{"input": "log_mel", "win_length": 512, "hidden_act": "gelu", "fused_qkv": false, "num_experts": 4, "layers": 6, "num_labels": 51, "learning_rate": 0.0011, "adamw_weight_decay_other_params": 0.01}
Rows from block 3 of a small multi-label audio tagger, named by matrix and row number. Rows with one number within an expert belong to one neuron, the router's apart. Each number is 128 + 24 x the weight over its row's rms, rounded and kept within 0 to 255. All counts start at 0. Numbers have three digits each.
Before each expert's rows are labels from the 100 clips, of 14976, where the router gives the expert most weight on average: "loudest" is the band of the loudest frequency at the time of the peak; "peak on" is the class under the peak. Only what is clearly more common there than usual is listed. The data: single English command words and digits, spoken by a formant synthesiser in many voices. In brackets: how many of the 100, against the usual share in percent.
# router: router (model.blocks.3.mlp.router.weight, 4x384, trained with AdamW), inputs 256-319
# up: expert up (model.blocks.3.mlp.up, 4x192x384), inputs 256-319
# down: expert down (model.blocks.3.mlp.down, 4x384x192, transposed), outputs 256-319

# expert 3
loudest: 250 to 500 Hz (40 vs 17.6)
peak on: /ɝ/ (41 vs 2.2)
router.3:090098132181157123152121109103091134150146175100125167133144124105124147128140124102105115158169128126094142148142163138114181125141132113131134109123088107104090169114146112124151130135136129
up.0:176140120114100130108131164125110118151148142170113146103102132146127170178143109110109118117102128132113116135173105122120142126105088104084148142097140121102105132131153144149170107107137089
down.0:169142149090088115116160131163138100109158103118121161108120096117116155132100134097124129136109132152118137115121134124102136157098144144112145126088126128111105178124149139105124133083179106
up.1:127152134112116131120090108140127122122118139110146139098075148142106141075101148137125151143125149141148116132109122140139073140106136118121117147149137140185139108134106146179062109113149126
down.1:131106118097134139100134140152116125097136117105163126119124164138173167139095115133102123102106137123135145115137111119126095147127126121114139154071179201109130119089085137138083111095123178
up.2:102132134110076156101120124158116125121111120105143122129107115129168095155108149163102123074145154107119120114150091134124144135136111133110088181141174189111113070116145131117115153124122099
down.2:140135139170149104158109180133093104138142123116154145114111158106158176094167083120080105124155120111125111117134149106135158150140106121157137128132156068102110097110198124133143136100109127
up.3:149167127098094169108123155176127135101147099113120099106066163163124168120148084122143137110092153106168105099137111140138093118136122103120117139160155146139110124103126121093119090123119187
down.3:177165170093101134140113144156091127078157167141124113103077112142121103112116131118139154155130118119155083161151121099116088131150094121062114154131117140092127099172136148166094122146154131
up.4:136135123114125120105127097148162093115137126129141086130137167120169186166114108161153106134103132089124115114151120090145116174097142091146128171122176128131095095115161120114073108116138133
down.4:110105100121119107133160162144095122078110138140099147108132109130118145158098117080104137097133118131170135177103106133144127128139147133122133205158136201161137135108140121088153145115149136
up.5:117173142084098120094143125174157131119141147141138144133081121172149145133133100165174161138135128115155087142132110090148117155131089101123101133132140121091149098101144110154087142100099136
down.5:115103165123112124137143169141100125104096123122141147130130139159175129130058096113104116114167144099141082133114153142124087110124115150139122141145087116160078131168163122123126176099163135
up.6:129146122142123139090164112144147153086130131146119112117109124181141151112117143144129171093145173101159104115149104129132092154105096098100105148142139139140113097110126162161120098136126153
down.6:162120103100163108117113149149123097091145102154156113114139109161100101159110146117129119128113128164130138170126093120135131120130122097114166117117157114127129154112113121166143117126128130
up.7:106148112105108133134119061102154117129114158141157121124152130146142115128148142104128127125125145138182121137101131116085125150143143122077095125152173114078160092112118106183150173104156133
down.7:100142114131135096093102157138105103066143200130169088097103125150127147153135119105122163120130156117163102129157111170141155180123135125106112134085122125094135094111099142127139125110140148
up.8:123179128079098127117133126119124135089192174125118152096117109148135133116123100137171133149089163078145083186167123125179095134111122099119101137134122167149168144150120164124135142099104107
down.8:160156156109102099149103120110136133103139122173137156091147112127125122113083186150152131132149125127102123110128124156143126124169092127115130129172100120085123134103156126163154082153121114
up.9:101081124110104136128131138108149140121118137137118136082135173117189141127152105118159140124119118071135093128158135136133145142149143119123130163145109118089084119098132111111099134178139144
down.9:137093127140124155107124092100113129119143094130131071165116138096159079164126118103146048127131171122117115111169123147115095122112131120100129133111182114120104134112124132109117115165111124
up.10:112146134144120148126153126171127123098139121128140170111136145171161143140118146136113123142163169123137106120137140160143125138128143136120082151119129138149141092182156157087109086106091165
down.10:114087147146109127141138124114146072118125115106145176149138088138134150142111156119095138107111113157147101162117125154142110120123111140184141147115125117152134132151093099131109118104142129
up.11:112140143105073139116144132136131118146133118126129155090084095100152129145131143165120115103104125097153104132152115125131110139150159085126163150143143159137123126101155145120128131134103123
down.11:091118128154096145187156149094116115150151111108191122113132127149113141100147123128131090160120120134162074083148126148102092128130126104130136112112103135160156156125135125140157101134138141
up.12:162121117076073121111102148158105137131145126156106124099094148123124138141147161134136097137119154102134124156122128121172127112062104117105111152093192100115124104094140139146134087115159132
down.12:119124163128169077152123109152115151148149120147160102133143113114071115147150133161100130103136060141117135122127138128154121151151105094155145121144159113139191134127159118128121128125144106
up.13:107145142095109138113139153133123159119120123138107125126122149150099141124113128142179143142100147074135101146148096131124082137123103090115131124116163136128105147113112175140130100125143168
down.13:153121108090137153182148154130137163119158145138081137096140102169110110181110143198157135148142082148083099156132156092141142125122061100146122124136099157096136151132085100130149134135118103
up.14:122123129135128149100103146112107143145132120166106153118122122144164106123101138158159079159156152131136135134114085103123137137149105131148122143143144143135133137136118180142151143125084103
down.14:120131105178155119092114111129116142143131134122165155130128099130144124124139130106134137141178121132151099111147126102104138160171137113152127140128147096086096153150125121126132083106131144
up.15:135120135090089139124100100135154152126136144189123143066104141131134119143164097153132112152124138113155103129137123138166106139131162139133110128158091161152151088098129132114105117179102141
down.15:100131103120134108105159118137107118180140115123166101136141113105140126125110089108105141170131117113148133111125120114106079109117167150109141164103114127141108133120102120082095081112187160
up.16:137154156086142155095122192119119150133149120169117106124083135148139140139152102106202127159135134111154107147150153132111127114118127115126092131127133143080115073127139152114121116146128079
down.16:149118162099142113125101118153135101156124125094142066118135171157111111162147130117118130129139155131125125121117113141140130150104094120131161146105117147124136122130162116110090146099109141
up.17:126151123115112147132102117136127134098129116139144165094111106151114141084107101143152130115144180099123162082148115148144111110136124134114109097165087149094118126137113118108160146103120144
down.17:140149134118117131118141113120141145110154163117112119108080116112105132089091148143153129132094155108100165105096111136130130085130105127123111070139109171116140107081107185129148144144114090
up.18:099137113105081131127155084137164135097152127115148145166130128153135131135162118136141104088093157138174120142136120135140118141133134093121118145137163171102179097101163081136102120123126111
down.18:132163140089139133110153119146140105093160093122137092097101104111121153099109139132099091174100129119083145106089134133126132090128090113117085106135113086096140136152111157099148170138119088
up.19:133150127110103157116109158146122117107142129145098111106101137151166083111133099136137132159124125102148099123137131090095109131137100130108129106132143136125138130082151177138141136094117127
down.19:182120109112131142127121057094134137129120122137124103108167175170122097149115121095136112098141146115133102109165117161139143131129112103086167149127091167079124170102135122134166126118073130
up.20:151114154103095101127104114146135150101131132104105118100115152128119089133134094122123155126111181099138089139120161131104111120093065129139145133170115152135147151124114132124083142099121139
down.20:162124118105125140129160144135191157157143106102096130103093133147115124091114113127073135146145112083138084152132115061149147120116128108146151130166131123143123127115131112125090107150096162
up.21:091150146094119111142121128121158107092145156141077091107099134117184199139112167116123139130106172098144110124141139141138105182126097134104100163106121130136106119107127150088106127134118168
down.21:175137126120107091139124149126123137111138155117154100117141134123100127131155107124130100093188146111165115094131112150131112149131107089124141085127135125109128154096120116146100154159112139
up.22:123158109078105188106124143133115121138128101089108169131111137116143118114127086111092117152138111118130114147122143114154076135119153083139151116136138149108083159090137129157149120114116139
down.22:148105100155132154133150193162130148167114103101114155145103122107145107189110079181089147121123121128158106139079121140096134139162143124136159151088099177148120154119134131141097106094130150

# expert 2
loudest: 4000 to 8000 Hz (71 vs 11.5)
peak on: /s/ (67 vs 2.4)
router.2:108150142091098153098132086153162153138107060101131141117116137143139085135113130145129149110184118113185108107135099139167144140127127112104130150134116120147122106132090141131110185125118158
up.0:129087140104120123157079148129132117097128158125058150071130114130112133137136146098151135135140149153124117135139131143133109150127120110105132129141091124099125129129108112097130146088126076
down.0:127116136146136153115102118097113145108112143158146119130147109112094142143135136115149165138131121167149093175135142132147095139131107131113110105124135132106171119116158114142133158103110120
up.1:169117145101160088119138121105102134161130133107135120162121159134120120084160112138152122160130144090119108125132160170112103133136111083156119145135128146118120153139149164147137105178160161
down.1:123140166125123106162168135106137126109122131127111089141140110104128121146162118124137133144139124094132119104099151125130142177110121119128128108161136100127074143179120157129132121154136128
up.2:106168146103134151153116141109096116102166172154127136126137148145122152146136145167127131123096113140106131153157122144116118134158085091135050115137116073107111115137137080117158117096128106
down.2:156113112134141113134097108141119110128110098121090092145168142156150084114096139105104147140128151130147105099089169170113094120151127112128095143116138111127132136157133139086127163136107113
up.3:059158177105185151101146153142136195108127144182161113135100172112122151118143074123146131119115120123128096134158113135115123129138088104105119120133123145128107110117141106132092075104076122
down.3:141098121158174103160118119125144110148117148104108108123124144124129145177164100127125115124159145109124142150140147131152165157156132114129119165135125155097178085135181123124120120178134112
up.4:135131138161163056146134113143142117145143107103134132128119081112106135131137110123102092145108108107110104124137107123135178124142107127167145107143161129124118142125103141119107110151091146
down.4:097115129143146082129101111156121097144108124066117099114124132116146104114125097107131140123137133111150123124091136104154082138147087099185134161130138132136152148129125124138073157141137149
up.5:161112127144122130126119134117152155121139166136137103100144159101130128142105141108130089141118164102103121156135125148127149120106120114123102152137141148124136138087173151124129081187156070
down.5:135081103128147155114127145106173097138090099127137143150182115140145137129115126117139134169139158159183108132150120138113072131131129180109141178123149122120132107131092146154132102099099143
up.6:136122112108114127156122147145137133069140177138098091100176126109150172095137090139140107146116151128130086157164191120113122123131135079108090120174160141113120159109164088124114104140135123
down.6:131099115167115120139160110139132092112109113152117137131129108137119140128102150118110104154153098157156129150119137139116136106100120177139144124131114128142088121164122108144091140104141094
up.7:114125111085163067100132132117147124132156152114149139111113124136122118122137100122134103106162150126153097145135148136166078137098118088178116121167135119125112131116161152170156129109165113
down.7:114106138123121090168064145118126131123128134122117133137069165137166097124141122152095150135163164146155096118114105134126129084134098140102193153126138123164135131126112093171086124088100123
up.8:166151165095096105151140146115077107108134160152150084130115149127159170084131081110171167142103124099101126118139120130125157135094118126111143119123137126098078125063132099107107070106133151
down.8:156085111142127159117183131158110138109101089131105147123153154091148166109125115095134181111106121097152153101122130111157130091086154160127158091171108160135141138058090106092144129134124190
up.9:155151129078108149088144128161102057124149138132144123137134126183140118081150136136143099111089142113149121134130134142115095141147130107104117086150134113107113125098163099143167152112154139
down.9:151103136120125142146073132104166091096123172132117097111147104167166120161147127144178115155106176171096143164117152149107127079124140143121137165116108135135155099141116117148120107111116134
up.10:136138136081112129137121153110107147115175156136160119096130151153130154136161087153174147159145122125100101150129140083113123117120136150102137136101066109120161138117168075119114100085154113
down.10:119128112127148090096131085125119144118152118148140098115138136103129151163080171115137128125126169104130124166101117126110081116089121093151092119129111139142124148121110122131129151131135102
up.11:116166120139132091103144123192126088119128143126114142144113106133126137084141140156100117087112132125108100107155125083120091151147127106178101113097134116159109161132163143153148076094157087
down.11:145180127156081126097153079154112116137105128084103152133119142140093088129119155184120098151117135131120114086145098144148134154105129137136123122113123137167106100133137132138138127162103152
up.12:136094116143126118099123114158130116130092150075115112172146131111137148091125126153093165143117140123141092144171116163133087151103148129149139158143158171146108128091200119130111097141115149
down.12:090098106142128156162109134104133126114119137145101156082138115135154141126110158139084102108109149149136099165108119124115112122126128143149110134132127125138132105159155138121086125123118111
up.13:158138143081128142132116203161130148126161113116108099117130080141130151094147133096127138188130115152110140142107138162132131122149115097134127150135163118107132109130131147130155142066096114
down.13:171136121150105141156122141119189141109080156108137100091144150120101142118129143150150141138100151125121154131135150113158163091154143168104148132114112157121142090161126134127109100088145137
up.14:142116142099117129114114119084126095080146131090124139092116167180163153135123112114150142128097170153112139158115111131135141131128119125103130104100156126130085119114106134136128113164112103
down.14:093101097121134122100101075106147192103134091128122166118159117155102123132069154116176111115128121147130113152100184129141097099118125087139153095105107119105099149119130124104145132092113164
up.15:109155151106125121114128173158126090171104096118145159140129077120117146127146118148137133122127103156186109132106125140135094161125149121135122166107195112147109138112149133151138122103129124
down.15:111083153124121093128124122118145131135125091160137166127138148151153133147150130140129132134149159151164100122108087177159097115132146138103163089092130136165113129124135073137137113095111141
up.16:153128101135133095118130109125150133156140126161154148155147131148128134134165111168122123149145142096104094081136108126118120146097114127167148134124125114149102134145148153157133127101113126
down.16:137134147140121150134121094173140124163080140062145117126099149122120106143109157158158118113144121101121140061102096157121147160099164161174152127090143115137148129154096128122116136128122144
up.17:138133124093079123113115135140148113120115159150137088107117113124098134129144158090160124114099125137109118181127125126163102137091091106110148146086133111136162150097121119122124119100152105
down.17:084158173157130122077189160171097104108114148140138176124106114112107183173105137164132092117108141144062153148146136151117137138130121100138109046127148135142118144149136111133143140091152098
up.18:144124094125134137145126119118151134105133143163114161112108115126138134142099093150142097102120138092100109139128131068109141165154101150125127149121084122106128148151136136118131113117188110
down.18:108119142122139118102154171110116105125127120125154105136121152110158125154152073126131100122117119118108142108124154158180130139119144091155150105113150094164156112136115129115147186090116128
up.19:136150125155106073143141126135163126091095124108097137139104119158171118116118099145127095133122100091148128101105141121096113168167134130142106147107112119108126175175141125108134136126154177
down.19:124140082098136138154133113123089138173147128180082141134107169122123102104079163101080180169124130102148138116090125114097112110068122160143169148125144116148125149081088132138089171062138163
up.20:144099137074135158140149163116109116113147139155170083101138130112122177097162105127141130162139142128129100135140151140106116106138111115131109103178135135095165117086160123101119103113135141
down.20:144122062150130099093144121087124077138144138133159093123127093100122109170136129140131143105186107156144140155137143147118096090134173147117116156125125165096141123136117110141108149142171112
up.21:129138156099075115099154146130126077125120117121113109106166139153098158158137137156140096124124148157126125102153092167130083134133140138103092145121162166134114153130145141129116114131112193
down.21:133127140143133072123126125152138121122092108132143178126110121166097130130110150119144129102123118159176065127162137174118094179109129111132117084140138124106105139121100120173120121114125152
up.22:126123161123124096146139134088113122082125170110107132173099182148097134103150123157139125122118129107089135103142168146119122189155137094146078142103123131129132145159141147129135106151143101
down.22:142151139151135071136153103126114178133138124127107085123127117108099103111165127123125162087111107127120101102145127138115129145137141150097130100105138087127116108134131132133127117141120138

# expert 1
loudest: 500 to 1000 Hz (68 vs 15.6)
peak on: /ɔ/ (62 vs 1.9)
router.1:156193165087113115153069103105103131087155147129111122127091129139110112127145134136149161100100134145124123144113092125137058079142092147079089133120053146142164124138158094110091120146160109
up.0:141140114101115095122118129161110130150128144102145146172118138170116156124149181149183133108098131089144125157102121082127133156117075105165154137125182095161119114101124132121111136105168144
down.0:067130151153108140114146106090126143149160133139134142172173129148136115086133133143105116132165101091112148136105131103090122136126169112119109101125124147122149105144126103122150102105145182
up.1:129107121108131134094114139090112138126147071167176084141123123126108146187133115094129118069139127149122112139102125108127100141100106095116145106121168102114124112121171108132119150064102097
down.1:133098111128129132161141117070164121155137089128186101187165138109126113149161120157124133112139093145141131105102161162076116111122143144147109117112152124121149158185106094125152105115080093
up.2:088156172119065140117124124150133109117096147113110174124093128151138145124088107167062106152089110126116127145095117145169101149127158137099201131136141148169112126137112121133104120127168130
down.2:114149143162117139167162103136112190141125154143086159097100148149121117102065115159108108171095125122104140103120125139075100077147103131115157110129107136181119189116117111160144162173121133
up.3:122115095129147122122169142136148134134123130134117079101115132122140151117142099110161145167126134099131134103113148101135174151127123120131133112105149098134111142117147186159138131111058165
down.3:082140096141111116086114143102112158094129164113142087132149108137151096142147161120122179100109101109104115154141141124114130145132116111096131186142125146144172121128119155136128146149104129
up.4:147121094122147173134116100131121065138140096078123134160120113171159136134109140110171074117135152125113134079120099129106107146151176146133134132094129145114118147105168127169133098155128158
down.4:177101136132115126110115098141131113155104145098108090141099128171127098153109118073108107154119103113099154136138098141093125135114116142118122147135158120139144127114118090112117098139162121
up.5:148148180099113091116149106105104144131144129126107141118171113186146123134130108142137124115152136109131122136137101144097128106109114123099099163122122162123133112116169123103108134162145141
down.5:107124162121100113142156134126115157180152136112131137132097111128135071193152110116151101126158119112124086170133089105104102124105129155117143141091149128123097135156146111136151125100135162
up.6:132089111133139143120144131162186126117148118102114140092140132142152145117119093085120157143138093123140127142142143124121148141122125137155133098133133079124099153124142106086148118102123148
down.6:126110131156158133111133105142139114090176167123151093142139112098123187109153072102159131081108116098121140144150114125157122157140152098143137106155127118154099147085114128135145121133107136
up.7:177073132116145136108154119172113118102111140135137120124169149172141151145156145085131123134149128138126114107135161149142148132075140150136080135142152123092111093098198138128135103088110169
down.7:115109117166147142109144120126143137137140143156119121154158131095143116121141114132141124120117139128117136127170152119152130108148175133107175123120162123171134101128134125140145082124118135
up.8:126117140102116150102164129134114102144113123089112119140101136119139126095143128132110093167149151110156110070137121124133168147146133130143125137149136106142120140080125134125101116093133163
down.8:178117073150171153131127113135160109132115157119113072128144126107072141156128140085141124109107125149146150148189151132152135131152170131092138156103106155126111139093150135119115105144126136
up.9:110130129131137129104128139129177113113136117121098154155128134147128168112106167117099126150108103103127106109135149106161136172144110140116091112154119112158124163117158133115149141106126127
down.9:124126185116132112128138110103169158143114127150129129115126176125132137109151121125184159122083132074111138105105115154088105131118134141136109073163155110100143096140135136155167122124113164
up.10:104075095124153165093156115100181168107154150143120089145110150145125198105107143165121141155148095087149124099107143122132130149108147103155116115175164075123120115081154143158138171091146157
down.10:151131153143093114164141125146074117170104122111141140106148083133142155108095137099069101127133106117097125105145094152075127099128137182131137134144137187142099137098123084153104079139149160
up.11:103114160152145092104144153128171153111124153105164109121143148148116152139122127094130124116146153117124094147127130124149177158149167135168156075112157133118148109136123131158114156092114175
down.11:087146118162171111127141129147146125108138146096174114157146096138115140142144122119136135108191124156143119096149170151121181156157150121112119121120143111066114118145085124103158116106141117
up.12:090150117096092153131118177110131128107128107133169109123149131107098128123137173164126139093127162139168093121119111126116113167093158059102106103140157104147141138130159122149146125083107089
down.12:147150128138136143110126136146141122126120119148119125147120123126130113161158153130097151085119093143108087140102119150123110150121147129136170105096105155139098118130124105128143137126101098
up.13:101068131115140092120177131132135096130133126157107125145155124146164108136134075116106117157096104119132098137130176150117157164121102111109098114111147071113127168140130128125158177094108132
down.13:175142129114133163129113124126155184106112106143122148143134149144160151087089110170150144133082076054095130090118156090114155107122139136166124106141149117158100154119143134126113103135134138
up.14:124138104095126121100136131157181135122134076148121163117112165161142172113145112173190125151134122077167135135123131116130139143114122107161129151142145103100172151106096161166153150129097149
down.14:121121140161082088141118105158119103102105147107114094127126140134128098099143142099088120104078099118126126112100128123134077107137138097158127126160129139154157158140117121109089144126134150
up.15:150162138114148143135146113145133114159117118105113099150126136108122121115132137114137122115114135121133132092115141148113108129151131147099128132105129145170111146071151106148156073155147172
down.15:125116117165137095126180110152101113142129151115126092139163126125111112165171181105106108134152114174132121113205155161128140146153149097120110140097089140114120109147172124102148109135145138
up.16:134098134099128131126138139126169119129113121166110119141114123147148151125192128108101162099091094115112124139138147120113138159071104127091102144144142110136098123118131119118111113127134133
down.16:144135149116108132123086124160111126099168151147094153135137114146093138061164124148119133074100128071103110130126119132147121121110119089172103137153154115104139143102153138157115069116156115
up.17:145119136126149161141150139146111129153151127160135104179117134146117141097172103111137095146131110127117104133136131121142150123090143111135119098132118111130096094119133155158163151129112151
down.17:103144107110121095115105140124142142138147108112109126135110121083085117083125114141103140151153126129138128134128146104151119141155103097147148146137165121147147141083109152140105122104147101
up.18:144096141143103094087131092120175128136149148104129139104127134145100152131111125096140140140177142135186131111136093163143127139126115148148103138113091140071132154120112137130137144151181145
down.18:154159125158169143142113143113155114142125140125171121159153165076113110174134128146151107089103157122129124120097147149104200132103108104157107164119145124112088122145187150121126086109104106
up.19:079124104110122137091113151134157149128156133131097158126117156150149146161133117121131058131120128088128159131129157144116154161090122112137127081136175112108144115126139116131114098099114110
down.19:115136108159142157094121148145098140137083122152145128115121110105111161136130162148115123113169128130119117084154132112131168114117121104160128106129113127106158114106146128123158118147105119
up.20:128116128091144146110156154122109121111106126143128138150113135144134165092110125144142185088144127157103124126160146124141142157124146127151102142099128128136102136096120132177123102157149125
down.20:079143137095145152138093140157100125123103101138102144147111154119111072101138130150134100165119115122138136127059130160129130137125101080139143099119149134123154161124137130137153139069150119
up.21:110127104138144159074181115121152112139126112109127112155111093159153138184108112103134087150136109129140132126131140101148155166140109120136124133104159066095091148112158153147142139132141139
down.21:115103148138127133128149086126128136130104104143174124131140137122123114120147140177158155125128142160117105140123149144132155078105122115130083106148094175166103126116105129109121159127122169
up.22:134128085093140154109128139184098141104133121144119114164131102137131131141115168149121135146118094088168115144132144119111119130082110067173140092140155125135123135104175161178101150105135136
down.22:115106165097105141118072108122130123128183123150142150152124097149146143118106159164130114124135125133128131094074121145092096126162098115130151080126120139087109192125113125125120149093179164

# expert 0
loudest: 250 to 500 Hz (56 vs 17.6)
peak on: /eɪ/ (56 vs 1.3)
router.0:145093122133137143111137156129156101119088124138137101109126117135130149107109135131117099129074125124105155133146125141118099134090159138163139128164236127142138113130152138144109094092098133
up.0:101140121161087100143112136112114150095116145123079134156081111142100118138144120150190140112122151145128127104110112095126182136165101116163082143085127127140145103145099125115119130156154079
down.0:147178122091161114120054151176179099098147131127110116116100110112127122111135104123179148157170086132096129115105087133129176172103146108143126140121131121145145140104100167112087131155116105
up.1:132133093092107129111130127121103110130157175138164131169144096144147102102175084134134138161147136134090099120149168138120107116165101096109118180138093136106110144092124145101135163132155106
down.1:154093143142095139113137110142127111085107131179156126127121119105114151124102164155110114139174112109090135106131163137103125085119146118127099071142132185131148105141101139105145128116132099
up.2:142171127139146103152073132132137136115159165137130120157120110157104140173154125128121167176142104115136068142119196110129109139154085086153128137109117116143145156127141119171098114107106109
down.2:159149112095104136143098108113151097126141113130126126092115100151101165110127133148122144084174131126118119124088136105168137108160090113172106143108082104148148134126146149163133139158082112
up.3:122165111134125142138126094124130140152111117141161148080148098156118117177113121103126108113123151132127109175148090150124144125117094151095127136183093130075117154093113094142109134140172119
down.3:112130120119146113129148098129131146154135110109128118139154082140138103087120130150125157170142093117141138117120140090160140123112179176113180126124117066127129118120102128156159121139143152
up.4:146130126104157134117126128126134121113157169105099175137122103136150125123112115092150104099150130134118086124115129091146116142158140128126102139129100083110084204130086134155138079172155108
down.4:111119117167088143124137125126158137130075152134112093125121148133166072132118109114180183172098149115149156137124116129116174141136118105124100150125109116106082120128113102130165170102129128
up.5:101169146107138162102115113119087178138167144159133145166114082125160115138124139146142091163171108128105099094105142141118087140142139084144128115132107138086128104153130151196130105140118071
down.5:093131128125092149150099124122115122148087139136116141133119109112108082091124149136086120137162123142154104130110171137091126115139114104124095100187119151092130128121147102111109122149128118
up.6:133139096110115175129119154122154136165179107146127161169122131149134113091164113140135099119129125096071122106131122094108135140145113123140132113139133116126136138151163118073116159118103151
down.6:168090141181166151138137123108184142135092155142139091125110128134124097136112146088140151118132133150174119155126165121095155186140121144090138155128170095113130148157198139141103108160173110
up.7:148117121112087124083138086124154164126097150111111165119107141143154085150139085168144154090123089144120102133136087129167116147135145144124120137123112139118073165135150121175127134184138149
down.7:101134118167132123137083096100098088160170134129171155132150111124180127125118151132183083178168140143130097087110120091100132123160140131106084085100129100106107129151125116168169143116121110
up.8:125131145118134101157136116133094124110152126121142148147117130130130157115134119131168153135138122107126122073134154159089145166124075104167123142155106107120098135160134096119122182141180122
down.8:159125129107125132131099135108101147190092081164106166155156166140162115155121141132101132114146095132104131089087131164145104188138114150122143110131137090129114178134140105100143097141161122
up.9:101108142178126126131140116117123151103151078133124189093153077118144142142099125102102116141148124135088133105124080157146167149160114145119186096086084105121090161105128128124163133132155140
down.9:050103152088165129125114165120111125149135107140150113055156115131134149120143106134154128159093144134143133136161087153192157127118127115108148135102139147116143107149110182106099135115116106
up.10:161141120097139145098152118127102120082156127167169103151151115103187148157122123138117145147126140145163123150167132179140097145141114115108108102132148166117116087104129151153137137107096114
down.10:188153094146140096138164159116168095135119128162172099117124154075121116119162105115151106095126123141158092138162111144142147137153154133124165121112143151151093103145124126093133114125102117
up.11:109137115133132100120135090121144150133108165127081147142088104113078125137161118133136138124141097106125111119143137104131147180136135104115104146097153115127120115097173130136100146128119130
down.11:124170124109130160125120150147125131146146128146084133125080111147131123111079139145123103118101121112122211184116128090151109105111107103127116121125145109117143118120147133081109156133140114
up.12:137152112137122126101127117108142141091170122167140151106131162130138104151141120119148175112144105096127117104177135092166162158124151154118116140111137128112106096140115160141107124130127122
down.12:156098113147100118173126169071160127109128144158087136122192117136166135155128126164115129128178112117067119141129137110144190151155099165097158142121057110112104155174148137085135167156107139
up.13:167107121096111099148145143111092160123116163099087162149140141142120128124105095134111104133162161107084119099148152131083128093130089100117105136144106105105109141127132136107118118151130149
down.13:118120143084171134192122106129117110145110109149103120129159160102112118130137079125098116107070094126128128128107133122160103109129146121086178119168120099148113128124100141124153142136145156
up.14:126131143132121101151162155129121122128115154165059146137110114105112151115090135132139086118140101151152113112097144126121096132138134118147130067151113108140112146139172115180169133106138153
down.14:119181125160134087130162115083104126180135172102172156164144127088128082107133129124103107101110165122195118098160129113071118171130086079134135106151168103088103197096098088157152113099110137
up.15:116173152128122162103132092147126107111135128134129190165118111131154121101093107144150118107135173148116102100151143144131107140179154108127146094152154142134118131098146100196142088162155165
down.15:153168149133120127105127112134100116142126071107137133129141194161134153149157096158172090125109135130138102099152104172124128126142131116124161089091158152144120131131138158187163107120097162
up.16:182148064104129145133119131109128125092153118162086147117129092141117156111117092147131137123131107131150106156136144107133089123136107116108107121132111150106114129104129113124130202120173164
down.16:125076143146138128153117166122138127149098158151139137152158117113182093145106115103116108148129067143149142160103150103122117142107150127140164138127134111160123144101150087126136110103148144
up.17:104143155088127124126178118104139119127158147096115143093174122157142128126162090090136152126110162117129102153130124152130120142141157102115136115142132114115145126098138150135158166157136130
down.17:180137148084137127136127143142116139116173131178091136112122140128107160129140100143104130145091139115124162126127118101130152108092101098114125112151109161112145143113138160140165145120110117
up.18:131157112108143123142134109136111118113149143098153170130160105119133133123120118137129158123151140109164158138140082137181113129124098158099160112144085137127094162071136093124142111167168114
down.18:082115130143160151137126153128115138120109145114117155088104108122114129136146115125077111163123130165147122127108179167129144152173106112114175123156146132124099177108128075121098148162093112
up.19:118142118086105089151107128123108146137152157153155164103107116085098135119153125109140127125147125069156105092128123113147154151050103117153127134160113101101099128109112128111127116123099115
down.19:094120131159154125145166105106103133164123175114154161194122110106139148132156118145117124123150130141115122118129113150108155155141129122134127107131161094112102164146152126160166122136127112
up.20:117135139087139093095143103084147116121150139125163125116108138105130155119142162126161158135177126137116110121134129138101186158139107134134115155098097111097131157123094094115091132125205092
down.20:139144121109099151159120191139123143119129120084145138109129135111160102105142139100162162145117108107148134110148127136127138149130145126098131164135129123142104134106110149104139145137112143
up.21:128121143078120137170133123119134166111148129133135168156169123134138117108120134136123112097139114107123107117152135119122121150162138124119149147178092178115048143145181129123116132135136153
down.21:127124126149143137130121150123107169075136102171111117096111083115120135134153109176135143097137141167116114163129145101136174136146123106108122137109111117126115101117115136111153176124095066
up.22:106095104165139113149098100099126156124161176140112140128105076119113144127117094095147118124141174124115137145130087136138146159133107126138121163118114109119168134147132157098100129144171101
down.22:091123138130101137081072134108117131112082161109144176150115118111156121123084161108129115121136150133100101126134094142111112121169128140119129137133145136083137126113077125088123102132146118